Weights of a small image classifier: norm layernorm, moe top_k.
Rows from block 3 of a small image classifier, named by matrix and row number. Rows with one number within an expert belong to one neuron, the router's apart. Each number is 500 + 50 x the weight over its row's rms, rounded and kept within 0 to 999. All counts start at 0. Numbers have three digits each.
Before each expert's rows are labels from the 100 images, of 14976, where the router gives the expert most weight on average: "strongest on" is what is common among them; "peak on" is the class under the peak. Only what is clearly more common there than usual is listed. The data: drawings of small networks of dots and links.
# router: router (model.blocks.3.mlp.router.weight, 64x128, trained with AdamW), inputs 0-127
# up: expert up (model.blocks.3.mlp.up, 64x64x128), inputs 0-127
# down: expert down (model.blocks.3.mlp.down, 64x128x64, transposed), outputs 0-127

# expert 45
strongest on: complete; teal dots
peak on: link
router.45:502586545458522492505451397556466515548568486524449509426571479482529479486545534523474461520500528426438493485521576473470510492544553517506543494464438503526590480564540548513633552489458581470594540555467460484525436492562360540562474536561529527507514485403592469560606493509542386486521569492488546502435610550578550574516455608546474517575488475487558493534444478454506550494488
up.2:555368500470594519426500420500500642465500500439526500500500573500500500456390500483619500563592462500600556515517534500500530488546524547452427549467562491452536483598546500500505555500513460455500475500542579465436500500500562500523606500500496500413500368500416550449500536600500500500503500561401576500500500496457457449484500454442583498442563496575500460537500525547396500506511
down.2:461500442530429500527500453389517500500500555603562564500500536500525500482471496500561455533481612578589613500427380557591368464446577439484544500559577443484500463447530500453500443561500500487498441553484561526592520457500500517553451395441478425500596500540500520500489429515500500500476484433454408443448500503500428500500500485500581500512500500546500453440519455523573500595420
up.3:544590526489500481584500343485530500581415500415500540539587500500473500440500500500431467500536500500485542564500517503500455509540500502500424398608500500500500500500500496655435500419562482500500518472519483516592500542473500418530548582550482462444484500441569386500552597446493408500457493500484500491545460467500500500500468500583500500582542500500548393598500466456457399423581
down.3:439500501500463541423556500519549584517425500500511540500500546520493428431421548427521500392485500366518560513485495505454500535500600576440495659521541471450489491475498500477500502531500560500598459546435588566525508565500537520500468490575562500506551507506351500505484459569537500466593482470376482500517500445500438559465500500449500500465585476481474584553446474500601540487596
up.4:470489488487575616450471500492500447562547500504460455510512500504594472541458430475503521491553451442480474501536517511541553490481562506447500593493557500542556506584503543500500535470503500572500500551404415452532414474532424494388419500567500500481458500481450500506500513514500534338500471500561424415518485592639465579576500571453500454509557542576564573454505500478516632426500
down.4:432500500463484500548500476500500500500500441485553413410500500500522471500492476531500500619500452454500471443548523556486489500508485547500419424473485433395481500500621498500500504494499508346429500468376421521483504477575466603500500423442594616499500571526472489541514544566500600443381507521514382558510476485550455548439500469455477509500500628483542566568500504566500500536500
up.5:500642461433501534500521500500408500470529500508500500519500500500444515500531416500500523406497500500491446500500500500500564458532543500467549500442594500581500573408557500447390500517566452500624500513500490500460451412500585500500530512416500500516500489470500564500565554496500500439447500500571504395409588546500535500479500413369500418575500500500398416500500557550511633469603
down.5:495500529500410376500500449558565500500455466399439496500452516427455500500500566571500500500520500378500500531500555510447470614423598500575500500396500481467500455504582500500545457472500482461574473589493500558574631563470500400551547500448650462500500540500426500434461436531492504581458467534571500445500446500484430560453451428478500500556568500515469550505525500528479448449500
up.6:465449500500547469500500602521627586470567500480419500460404500579594536564500518554460500500559431533500581474476528500428500532500463581518494477500551432500407436500525424526517555528472573446500448496500500493458480459522500470412603535552511579500443403500500517500500394500387500474500500572594513500622466520527472500644500538500605445500528563500477509563500483500547500500449
down.6:416500552435590500389535438500494500517462500466500553500414500583637451500462502554500500510500482427508578544500480500562472500690500500526500530537402538492500531440558463466466463551490596422514515500522464474500500534578447444546515437489407402451546463500500515500552382550500446500500447450569481500560500500451421449522500441545500500583434577475578456500432500500500500541450
up.7:552461483500500429500500530500437500500500435377526555500496500513500579500618400500500500500544541461558399500480430535500547453500500387500470576532393500500548635500537556485500499540440537588534500540516441547500455593454500520424560425439559555408547500500399500500500547443504510500481524500500542426500451500567427433500413500500542455526500350547500550448505457526456424529500
down.7:442500376500500477500485500565451483500500522442500500565500541487556500500559479500449462594426533475546500500577500572497500522500450496500575500528500500430502492461495461500500500444590478500500368597536350440495500518500490453517597500545498500507614418594500500500558500546500500500561543500606500500478434500537500500586567540500587467451481567500500565500500368500500641409404
up.8:500495500500500498500442500500471612429520606500537500459500511500416500500500460537500500500554500371500461431468531500478534489470434500381500527421500506534644500500540527500580573512437607516466519433500535500500500469494500500471440500486500551573457497551540491468607500500500547500387601588514492463500500508500341418486555398454577455500612478407547458500542500500500500478409
down.8:524551519545500547621478533589500512507500500414654500545415564461627470500571500500500485544411500500470576518507500545497544497496521500471449490500511500502403500360497503462471521629529387546500435551500448440541500439470481534500642516500366422500408500582500500500517500516612530480495500521559496500425468474500533500524500513530465500445500500425520540461500443500500500491432
up.9:500567373500500500500543577494500473500500499454500424500557441490530500500519533575500388393471470455500500500524500454473500444502485506509500500418500494500433500361386500534500500517563500406500500432500500500500556395500430500597500500533500500500500532543467550500412500514500603511544500604500425500456524500445575323561539500576565500452624480572500500453420500500419500500542
down.9:500553468500511546500456456500442500500500500445390487523500500601538528527490568497533627517576465500500643538403429500537391500500548500521463526523500523546500500534552404613500500463500500474500452337609529500500500500500482500510417563458450484500483407500545505500500447500482557378567561500435469500500500446531587526524500500512544417469500518400500552451442531550555543600500
up.10:500552500389500500500500571342520519484500431500579500523552500411500502438353552500500500500452600500551468419500553425439500594499484568546464481500536534454500488500631497500480483525469481551564457552480500495516442449400559477446457478461405551500531500536541532547499544521559412537508500535551660410502540489497558480500569532471474564500500460500534566534500502412550464500500
down.10:448372486500488444500500500491443500500584500500439465409500465475380466544500410543449564500616443488530435527418477470539433500518532448500539485500500409500581418500573485590537513500507551575492398500500500500487510527565609498450569573500543500475492519500591550548461508569469482500541500620414500500622500609500432413500601500440511501479478500517471500508500513522500442566500
up.11:491460454531500509403465500461500646481519500494471500595500450519634500500500500500540469599604569519547498517593500436583500500500450500586500428500424500580398482543442382500453500611454500413553500579524540467477500571416578487500500549548428500500546544459500500442500607500476527500500500535500500458555449500465379556502500503500500440500513500500438429500500493472419441470555
down.11:427500526500475491524478529510500500500477597452500513589500500500429452430500531415500511500500533509500500416474548644500555500439394458473478430584500547547500482481428500410500563457475478500479615488500567427449516432446418512500357500468405546500500500500500500575563536444500605500500500572569401583500608456450572500500521472500500573470500464500540500486544546620450528500470
up.12:557515500500497423500403478500505386490615500406500500500500500609434544500500500492488503500500462563527467500553439455514386420500517526500500569478432576500526565348519451500531500487577518500580475565500517434438496500489500440568489500527491500552468500500428500362489530500500500450500489455572467503450420495517442465500514401537500522574606461418500425542428490565500500394403
down.12:555500409495474570565500552368500514481505469446500500480500420540500500429423494500547449544473500499554488544454532464417526458472536500645500557567599500500528555444502525500420582500460537500586500506531500525451555545500474500580479475557584509509513500500655515500521500379499514531504513535423465413500420513466500639500500454537516513444556500569538595500439500500566500391500
up.13:526402500500500435523500475537540500500500560536500526486459541500542542500450445500500629453500568500500473500623402524500500529518381492568488553414557500555482500522500500515568460572595500516451597432396568500444500500549537500500483516467576367500416500508500500437441553520476565454475457500571497500435500389500481443500430451500334450500544485482459490500509500484500537604434
down.13:416409592446500500435500566500500481517451457469498434588471582500500597352455470454500567471504500452428561547500500525432500515440474500444470500500476447500434467558552417500484465441533381446467500519561500500500500421589500500609488500469500513456500500500500500500500500582587549500587500500466500475538500500421500561500355472500500500596528447399447500440546512500551484631500

# expert 11
strongest on: white dots
peak on: dot
router.11:421526528459525420506470477445446448494456397529444585535522477525442546418457558491473467537397521588482442486484487413488544460451577580472440382464486497488447526585459462470522524411552578478604458495499482491554496435583538433563392507482486482515549513460436527529556515513553512522475493423483420523569464497552578393464433557496401533516550487560496470568511499516510547488552
up.4:500454500500500489500509500448430415500500540418468512500394570491500500374591468477506546457501542484472500591462580451439500528578500543410484542500590419460493531520511447500456500500530500481500500548394478489500500435522519480500500500553422413521478548500441500510507455557409500464557448504500583443478500368500562407500523500603495492500519447433500553618500599418576421535401
down.4:432500524500414402527500523535535568597402379614388458500516456430500497565570526500500542473531569500447500497500529623527604446431535507500559383518500500458522522570500598461478485500500534500500449500500437465505500551511424500467522494621500452548500496500494598500521500611535445562500479500488414500500500581401500455466500520500479500539500500580500583500500541578470476427507
up.5:550396568480500500567471455476472428429518455487523497445504448497477430552500500482500500500545469547476500586474499547621486431437559597459494500487500559468500500594553488500654517564525528504500432500500577500491500552581527552500508500454492390536481488499491495498589484510597478500601500500524539500494474479475407410389511411531500546556595573612476414461500409565500537500500
down.5:573500408434495440610500459483497390500500500519567500520418431565412556500665513431500500500500539500500488452511500476503466468452472589468494500465471428550579500469567500500459486500419368473500390453500500500402558500511524447605445500432453591467519451546535500500511500500487561500524525514456475554491475500526544414573485571436414621482500500500500505553500530398506475510520
up.6:488531495489546500500492500500500604500477549461628489496538604500563478531500439559500519500500534500471537500500494561500581500521491530500393500604526500500506346570500500387427500511476572537410500616552518594500556450583528500603508532500468556499458387500468500537493368403500500500500498583518615529457500500500464469490569500455573500500531500473618500531484503454484565500500
down.6:458503485493500598418568500500512595500526500500500433500500483528535500584511500500409476500596454377465509516500533500562500452500500583515476624440494427522494500500479480500513472572509538515524500369500382500500500544500503500500519532593482514498500467568466433411500500500454500502560500568561500550500621478569573426526354444427500432500548513460347573535553500500438500524535
up.7:560592463471510458500556450519410498547444501493462500510500581500429454408500458465436590443400500513500500524500409500617423475596500500515524468386457476547559500500537472507500475500500506552614479511484444359482372487500459499406528504500546424500482489560453541469481500574401500494500605500544515504500505500513521500500514500500569505500598512567454326500511501527500500542501
down.7:500383500526421417497478461548500542523460500500527547573500500460500551464500563510439500414500419447500422487450375500569474603568531533483500370500451432467556527598575500450514376532437465407500500500500493398507506500615505500499428540516500564500553496500545500576574477500456500500508500462484500444427581432500569500500561401446491478500471500508577426500500427532576500500500
up.8:540500471497500449500430500426523500500484448430575482500468500534509500516568582568538444417500500500482456500500443500442507500543554446492340476498456500635570558342495494452473500500518493474601543466500431489533543418445482500598435468492500442452496500475500500445564418549398524558538500500557546500511537500500500498588500500538425417588521500349513500500500563500449559444447
down.8:500518524500467500566366470555550530556394525500451562500503529500473436442454480541572494443457518461635488500500544425640461497448443555500487539500447515500550500455423433490588500500500508569500494552500646521355568536588500555500523483574500535541561500421500493552500454500500500500487484489500500453500543581445500469500618500561537550386500489558444507547519500500506569536452
up.9:530551496500500500607500586500471487500491517550456566452532603500500477500488456470542500559550488507500475519500500403527500500500500500463486464500573627601450447488500505480500500580554500552504549500501500500500448514561423500583416500498500500546535540517508421500500370604500398469432442531553434441500566523652500568378496523496500555460500469468511438500398500467572597609553
down.9:543420496469588500463440545500429500477500466518500698554503460495500531479417527428470500456541551537548477455500457500566500452453548500500480500530500500500534438477477406465602438581500425500536534553500500581459500458415488501505418545334500574572456468500500488500427509483556535502500500500440569447508500446559345464512500522443500500514500449384496426500480592516482500508500
up.10:421500388537500525434489500535500495418500500371500546428565500356549500497500556467500517500514578500500471503444543451491448500523553388445500466500575527413458500452475500500500500486461553593603500563470415501500481470500500575534500501529500463500500504563500432501555500450500388598500636500546500500517598500500500511500500500405500500565467466587500415472392526533425500391500
down.10:500500399488600500501500500500500438472500500500500491445486500500521496415486500566472500427433423500423580500581549488404484550559432489473462519500531438397475500500467532565511501409517500457508546500401500447500458500439401407500421446519550562500500622566527578480420564500365528500500529547478577588571500500500496518485521500500500522507394541500403584610468500500436500562533
up.11:576500458521557595500500559418588500500470545500500456471500500500500443464541500520553511449476500500485500500500500474500500590500467500526500381598597500501501458500500625487500500439521500456512500544625489500414517512500500560502524641409451437500538533412535627377548601433445425567500443500487539549500500500500545500487500500428500454494563430453500500466500500500475659534544
down.11:500500550529428494532567479500500500500450500500534361500509500500438459519500500527582423500549527483562500395402510496500500526601471532487500611558500500504433554418549547430500395500563449401584519404514542520514537500400533458530597526493500449544447488530585500435575500480500609612500535500500526486495500434524500463505605507392519500500500523606500500506500573455471500597500
up.12:666533466463500500500571590603484635473500580569547500466565505489500475398500464566500501500500444500500396415617500500624590406391486500462623511469500457583500500500500500442500500546500462499522500552500470495531500500500546500612549500500544539490534491500515485455500540500513621500446500500500500492497500577500516549458479444506472584475500433405500559540531541491555534500470
down.12:550468484507522453462500407500500544430500627501518444500371500407500500501561521434483557500500587500577505500500475498580500500500520523500436472493426500500509529500536500500500460539607602466465537564444496381500500473506476500500500500419598421500384408466500500500612400500549451547487500500595500442500466500540559598500513423543462450665470504454538465551500500500510488444512
up.13:425436500491500447404500500452500500425432500433532543500521500500424544500434500500500500411624467500500482496506466500500510500530500500614586555450497484500549434432422484477441500500579487500476500455500500566500516534500500424500597509500500533568620500632525500515500523601500653500500480500387500500500468658468505569541500486445582488416500549500430500425484500424532492435500
down.13:428465500521569614401528520496535500602500493500424500500552529442584500500402478500427500505500477456500459487429514500457500586500500603500528478483575523500500575598607500393509500433594489554463433500542477592403500495500517500462522500607542561513559500451519370500445512536493448445500566500563494454414532498632500554490486480500500561512500500500500500366546458500500464500500
up.14:484500588454392499595391488462414479440440436500497478490527513579411502500500500500472438540416584553500496593500507416492489500448515500500500337500575462552500536541500482480530500485506500501602447449393534500500443500537354527559500454435492503445500554550411489521540490617492465500500498500500509500578543444546546500500526423500519559500500473495527398572500564491574485582500
down.14:500508500521382500462385454489384450449521394495500603500554500445489486442435500523459500500500557411575522473491467500519500455543543495373546500500498477500492479561461531500574500452500412486657542500513500423393525551591509441500440490414583580496521473582500525503500433527500500511343505500471483500459510460532468404551536480500501500500518430573500439465490500496427500535473
up.15:414533387495500510500621495477511450539509500500500469500500465500481464343500500446509500497500560551500500500500540491514578500516497470541501500500587440430585552608454442540520500439500529398500399500410443557500438468566435553597619491447500407500534500565500500500609500508500432603559473531500465613485500500498440473500500554500500500511510545513350580461500500467500463500500
down.15:560500523500500529647518500454466452536500500493500453450458500500525500500500548485530503506500530519500383515563564452439449500512451420500454500494410496444340559395538551565510488500461500524509480506537459449569585457502501500499476421459503479500477503500524553445616409474588500500452515369425417565464511500435518500545528456573576529525544435461552543612524500414425500417500

# expert 47
strongest on: grey dots
peak on: dot
router.47:482588512430517472520434486496492481554527407532457418475457482593469470472608548457475425475478551491497493518544488492468584561484487601568518508437448511427500487633559540511540639473488489481525394408465506481533515605449436509570469440498580577535507552516510494446513588500493430576536522440515445484579441539473525525422491577488513530496528527442534521460590531478454538464570
up.2:500468522476584458500607568574501423592548502454500473527500390508473601502500500500414473463531500524500591466500402545500501596500500565500522353424522500504531435665567523416500417500611453500500530553576562500500543508472587502500589500475549500524512491493568500533546509490464541400471500454500438433562435552500500554487498524500545500500500456514416500458500476500561453500449
down.2:541430500477443500535500629500565500500500447465500425539645500589608500536500597407500523639500500472500545500563527563551550489487542472500468500567443484522497500500502548424500500464500456500482535550440426557500500511500562517438527483556500394506480500500468385500559524475500574500416496500500523500500504527489500500500500425511586561568500595582488500462500361500518372502410
up.3:425472476465570492594473500373583500500524410415488500494500445422447500515566576500549418568500513500559530500466500464450438567512574500500503565413482424528569522469500500500526539500500463580500473478500507500508495493319492500500472364500599522587548502500525573416500456494470592500500496409535483479500406500544516455528500500438547491516500500403447520491568471477528573400488
down.3:500491500564517466553500515581467478500500456494500500556437602514531507483455438618566500453500500454491405500500546500488490500459556333359500503511534574458410562476486549500500544459475500443481416500444510500498639500500610564500470589500435500437500466500485500531515410557500535500500538490461456500411459460500506483644559500538500505500500580467597500565500544500489490419413
up.4:500438500500500492500564500500462382500552500569502427500500468582572500456500548487527608415548500562464500483432500500534438426500500463500473420470480561501500485500439500445500500495500466494412500470500500500466500500461537500500471587427431496495525562462500500470605500500514552593583500508468423500520618500504584500482430390478355628500463504500500631436500453390527401563500
down.4:501457500555639500500535500567500500616507510455554402429463546551500415558546500500460491496500444500500562474500432500540560500600457500500500505554488500391461468570607580474500546545500591500500549533502522500500477602529500500544460429476666538446525481446555500556505522500500491527529552500559500548500500465436624491500472500500500480417480613466469500500601516442457500427396
up.5:413436558582513500497565517399500366401515469501500500500500447440490666434591398500522441616445530606500474500511536565500500500500500487597419422464564500440541419500462554538535480428439414500493513500469463464477509463500547565500475438431517527484490477461500457439500536470464464500500500522442505451569462587500514467500528561476469538469500500500539557553530446439476440569576
down.5:500451500518501502500462578554393582488520500430508491463500526500524566516549523500548472533500328500587475500513472426502476500439500548587489500500500570500519489500464459553468566485500464500457514543524449421421444547447580494439566500633551527596447500546436560479576500555627500500500562571605440517496566500540546513504458500391517421500565489575500608520500492500500493581479
up.6:500500517514569457548603546519530596500515500500500435500530502500613632583500500484500500567458500452500504500469500546500542430520428500451522521500571475428407480512508500500479538593547384536419500554498500500500500500500368425500494618500500456500500411500563500605602411554618461550489430524470482500482556608371500516500500500500488459500521489500436506509417500428500526487464
down.6:546426500500524500503487470500498448404485543500492545500404452500513500500523532449500441500553500404595438559501491427500500500438500500622500484468500500500543512500469448550500593448464335551465500500523500510498500468500523445587538377567500518513576506599434498422500385448501500500612445442431379549534500559500500500500500482493536500469463499500596460631555484500500530608500
up.7:500519448500453478500394457446525531500491447536492486500588560495496530495500500506494494440590500529500514462500500418562544455473467559408550496500509369454500449564487500447501444500500500500537500500492491540569542628627500552586439500388439500608567425422500465619499504500542530602504429500486492500437490500504468340500561389500499514500501500500506376516542545509516543500500
down.7:478500500486472449533532539500500480520500500416500500474437425543542518462609507500500439589616500470565499556500500473500528553552497461500456476500500419500563505500472585572416524500454393421585468429500368458479579553585546503586444414500576500483586500500500537427607435451511561555502487478472486551387462544500500500500526582500527538474500454509507576451383468573541500500565
up.8:370500487547474475456435505500549430554530500500493507505437500500514500532500437523551553500584401456515499362545500500500491413564530588460467568500470497393500500500499500430544641500500571462479500500500402502531529485513539563500429500586500573500398463500436500442480506539500531500487500572514440557567399500438500472491529566546377500494473641521453515500484604500521458545446
down.8:500584500500500528500469500602536525554530513500425500500500454500564500491500500539496363545572500392535538500500500620500500500536447471512500500531511500500524417500482439500599441500500556493500458543560500436500462458497440500500500569510579573444500541469473385432537500433457437510532500586590532656431503446531545500424462480483500500500443633440500552492518496388500540360500
up.9:500537500568500565562598533417500536596500490500530487500457449526400552358500500500525497513450502500500400548492500500414622510503466512489521494500409444480467521500566500500541522459501500542443446468512500598500507404500396399500500531500500500547520584543532529512496519460451510410605500415500500497502453496478549443500580539421500500500433466427500603500401539406427477450603
down.9:500441517500500434436509500525474542533448434397569422500511614459479500476500482500490514449444526500583500512589558388509483464429500440562513500481579500532500500593603528549507500600437422500400508516384500469570593414516500500427500516446448551546605500580509466618500500505424502446408550500433500548500472493467483500489470500478500476437476591500603451472539500491500457500454
up.10:552600580555530530500574500500500524529441557459486456658500515523531500500500484442533411430500528422487457500500500427474549544511500527392479399441500500493510474660500526425500500443500500452500490521515458500500489456450360500573500438500608528461585500511553500515468500463467453513463586481442473449571484552594530451404417481500458500464418542605500574513500527500500441500500
down.10:445500500500537451552447540500506595500500500500563579389500417476499461461500488394500594516561504432500421500500500500498454463421500577475500500503453454577500419476540501510500447500571429468459500500431491500493551463501427449432408495383575493457500485561479500621575486464589457500487450500533500536571552550434500500566424571492500552471540500500339541420621531478500470500500
up.11:386464553500500500500496484500472500500549562516523461500468500630500436562428536367500500542406379589500500500512500500454500518417541500500500500493500482503447537574522549500504500542500538500433391482500500450500500563500571497480500571382473595414435524500500508462519468430596500440515500518611509473569557487581406474437491500501500500500404500491519575500407549553444500523634
down.11:509562451513586669500494500500500441433500500500495530505500528507567500500586500500432500505539490500444416461467510500500479500539562500449500594440498500500499500565484501544456485500500358500500512509500500500622500450474443550592584396545500500434438500482480394500572530404518442553388500567564500501594494484562542541477385443370481500521494517594500442552500455500558500500500
up.12:500500596500500549451433500441500500500509445500500500497500540611450614444553500500500558478461500509500500550555447500493500500500389435542439426482506462500558500539500500529579563500500500524500500390461539494564520587500500558556500580352500456500419486500414500500606492574362500500500574380500500500590500500384500591476500500500606390540500500500500500522526500582504500551500
down.12:500500445500361437542500512514520401499449555500405500500530500485643390500500540572500500546500488500528500460500500497493422433500500558500531500500588620520466615517500496561434476448443500571500517562500470500442446512536383486561500464544566572500539541497507644475517552500500500500438443573500431476500516507583500500408430454500500465345448491576500527499511559492512500500500
up.13:500613500431411498454432541599458500500408500427480426500519475500532516500487500461535542521446500568500452508477500500584500458467500552566432500522447584484500500412459431594433500458507550556619507500507542583522413492453493435539500438615448408575499432584500616500500500450455597543500533450500500587469500512500556499480524474500500529439500467500585431547500425500609500537477
down.13:516517486516398479508427435542566523415500489475402471500478438409500562500526572560542584501500499500481439500423493547500500469528516500500460465500503554442553500613500500521500589575571500465500480512453464431549405500547458500500500492583500500587555625470526570500483614500597459483419367495500500536500500548517469500611577517589469500500500455469519494543500396518444431427566

# expert 12
strongest on: grey dots
peak on: dot
router.12:488580538488428445498375486489490473483492485567434499489477480533445499401542538433496522448457599446454450444495469414495492535490438551473544484453472517529516580508513605449526567429520545463504556423418506515590500497490416501580522445456502538459535385453542398496557581535499398512472484479478490540527570512574532604541514496471463518468461544535584447583535575493592455441493
up.2:500615483516465500523483500500371554500500614461484574500519551443500556528626488461391534467423500474500500438570509490500441500439500394500500595500500500500500531457536500500500500486368500500378500469547544524397500578500448559527540507505500500500539487646500468509500462500536468488507454504411500445500467410459565500500606622437500432546457596484500500538490500480500500489430
down.2:513500532500500559482483477481500431500500500426605477464500357475489559409500503459500490516517500500500424540551539461434500344557523563500500500515373565551560580500529500568500500483500500534479564569500500500559466500548500434500402486594500518508586447434568481599460545500453500555512500500500527429500509484521622540580545525456500426581500388500500500500439508517446603500392
up.3:500500536500501500499383482495504531500562437384500500564500500522500594535500486550526500500494424545472651500404424507524500475590550513498569510500577587500447401500588496487536468454489461501535450500407519445500604490542585452500500513446611414520500464500500500500552491575500528541449557500596601428408455477584500450607460500584514500500500500553502446570500490496500439500461
down.3:483468444450376385621434559437500512529534500600397598500505404500448521383538528538500500391500408500472523500500500500500483563527467443500531500500500500441565470481525546547500474537541500500514500500520462500527428560442500596589463500535500500477439556500454500481455441500494549500453539584523446500500497500513415408541616500547479500500500513500500439468446431388589484415572
up.4:483517481500500443500350508500495500513474586426500521538458533500628495527500500539399543550510500576460532535500548484578444500457516515519529554500500436529500500356514430500496500500479500478391498487500527461415529500500500527500416500500416551538528397534500419564500540556522584566496566615500432591508500500415500604500500472543476437583483509468574500606412496548524406524500
down.4:439506577394500549451501622564500544500468550407500430500469500419371475429447481500439490500501500460478483532424546500500594479500567457500478524500411399497563500500506460505464501500551515554500527631610435500615413538500547463500479580500561502531546392520458534529500578455531500530555382550441500500500488496521500444480515500500517455500503447433470500448500444429501593500561
up.5:500440500404446500488528502470500563500522544495504509565447555582504420489542582500471570454500468558500529556522500500523500500500500500500610500500500405500449434619500426500434421531395500458500509500500500500361557553553536500602396500500438445500603491511467449439423500491438523500500500509683500631500536442529500500500471436500500500500500500507505571500500500439563500609554
down.5:396500670496455529480428442535538429525539500583478500500549558545500567500510518500585507500500487527348500500397503432500412500426455549474569571498512500527500425530626533500526480440449511458446368472566658500500500622500500495500468500425444500500500459484518500500499544476453500500537532500461500537512500531566500500537613500458505536500434531500396500501500549493509525500460
up.6:421473435519500500473420505494544494530553484500528452500500500547500425498388452500463500498550573503500409510515461500441495579500343541500421443500500562500489500500527560441389608582500500559395500500500582465378344510500541500500603470561451528531491570500467500500540500414545500483500500480494601500491401500500441489500500509534500500500497494405553562500500500478469515398591
down.6:619477500460500490500475500648480603500500500450493530500500491437451608445500500500630596500593500584582563500427482483571489542491525442447500554562440500500413500500452434359496500500469473563448499557564438548500500554551547500400543499468500500525481463481493550500563494524495452489442533500595598400624485500506479521500500500540509500453500517513410535544497476456544493513436
up.7:560596561479533540421430471431531462513515495407549500596574554532507473500442500500500500500500566500592575506500500564553500536476477495441498561500500428558425500500582424492449397479500499599445395567591502492532432500500538500500605586500522510500597505511398436500593452427591506570500446447555589475428415422505514590500500490486500458516495539491472479525474438500522510499500
down.7:500421447546400500500500551500466552487463406576500525500474442423545500420531500354500500458439500517555453552551519503541584500550558491556500544500397552500524500500500428550525459495526500411500500510448458496500592508557500463486533658500500505500568446491496500610451500541464500572423500423447533393467436459500519494543500530568612462488425500500500500549399457495563521500606
up.8:460415500500444500500500583585466513471432459360500409436523436469508464558417574556500520495500500527500545487508405593621500473565617521427500549500564400446500553500500410500500491445500460500523500500466466572500471568500546450551553516545402450532500415500500500500500463500397500500519545500500533500386591500512487500538505466556522653453461452508500500500578500500444449500539
down.8:570488418500580529411500427609500500458439545402455478500542528353434500500500556500422500459500554436500429477458493444502500500500500449541538570486438469496500406427438414472500369455553500500507447523500564417527500581500603500500500500556495517486582500590500500500500557500532500438500500500500500535475508542500500500495492560488557437500646553517500538500418519568389506500390
up.9:500563500500521408598537407404479437429458587500518383439500498500527443500481596500443585500369446501584500552500464500532500484434500500459549453500500537500486441514548386492613500484500500522439606561517500483567491513460581467500500500492590629465500535460500527525540513500509493500541469383508464500500513563556587579500500460467497500478467471462614540594553500457500500460500
down.9:500500468559421618432516549477564506506452344443515500500500500584500581486372453500560567516500418500516452462470500500464525456500500606533566472482429500531375520402549563550459500497508555596500500569584500500446500500447555465506557500500450436540429500392537480500445519500500502523486543487413497500523576528467485533374500500500469533354465559500500500455495524465500538500480
up.10:500507413500489500514500592529500596500629500500585500545500498525441474466500500500500506498502500500408478411500446500500526500535532500500500482493500611500522500509512500500438483407454436475426618441546582523429500577447500616500489600500500370475500535439500522491515568500500495500533533566645530500500515567500500423498529475428591542497500432541500570385516500465359446462448
down.10:422500571500500541448500536564543500553427604420603500500500534573390487607494558500500429465530500500500501500530500500605588454517500442500500485506407462559434500448557500500544501500520374500429516516621516533430505500464472435409449500648500406500449481500500384500534500448523500572416437500500500424571500500500470538500500500500500524492518454599541500519480478500420500428532
up.11:491500559586484500500527500500480500444513411500592556500500534500437593556500500500500500500575473507483617586456500654500500495460465543500500500500450500466374431486519365473573473500500432499500476500480500658531500500517460500500455510440564345621500572562500500500536500435505500500495477500579442517495479558500500416552557544498435500527570556478456423414497490500426500500492
down.11:557500500495551433481550500454500619500514559500537500500545531489439504480500450492500537547513500500604494451402500435500440500569652406555536618498500500503500441610500430500430506526500447505535491500500441500583500500500500399500472500500433525470588500500396480562500579462500471447549493508484490500500617474432480475500470500421500500419547406542364482479421589500500500541399
up.12:634527504500508562500529512421500518401490459614500496427500500500561423576500432570521612576500496553593500500487500524500450496589503500500500498553500493500519488509500457555500498553497424543500609500502559611434495500500500500500496562449500566500598541500500500500500500416505637370500430570457465500398549528500500500449630500529531512500582500468500428500500413500462552543445
down.12:437439462540570606500490558379491500500500500500518394515577500573500500509500448470565430443538500500477516468547513463313500500500618469567500500474573500627528424498537462413500522500566473500489601596518578512474500463461500497548593500511545500458502500500500500562500567426500539500500476430500589541500500500562544500480447489578611422504446474500431399548500500500500500500476
up.13:500540496500405583527454526500522431491517413484500541402500516500572480585484435548500500563500509442466500513555500621500473451546564500557477596495526572465487606500620428543399504500542483551637500516513541453550412412500521601500499500525424471500459444456446518500500463493512483403572504500593444479503500500560563500500542491368509483544531498484387499552447561508500485500500
down.13:515600618576500513420478500470437546489536528548502500473500586463645499500536445544532500500500500500547500500600447592500533500482553445462604577432503542552540500462341502401500567580417500418540488500371500564500423508500408500481412575474500444534502534500466560500530446498500500500449448573511500500471520500425500548500498523490524500479527562500541537500474456500417408495484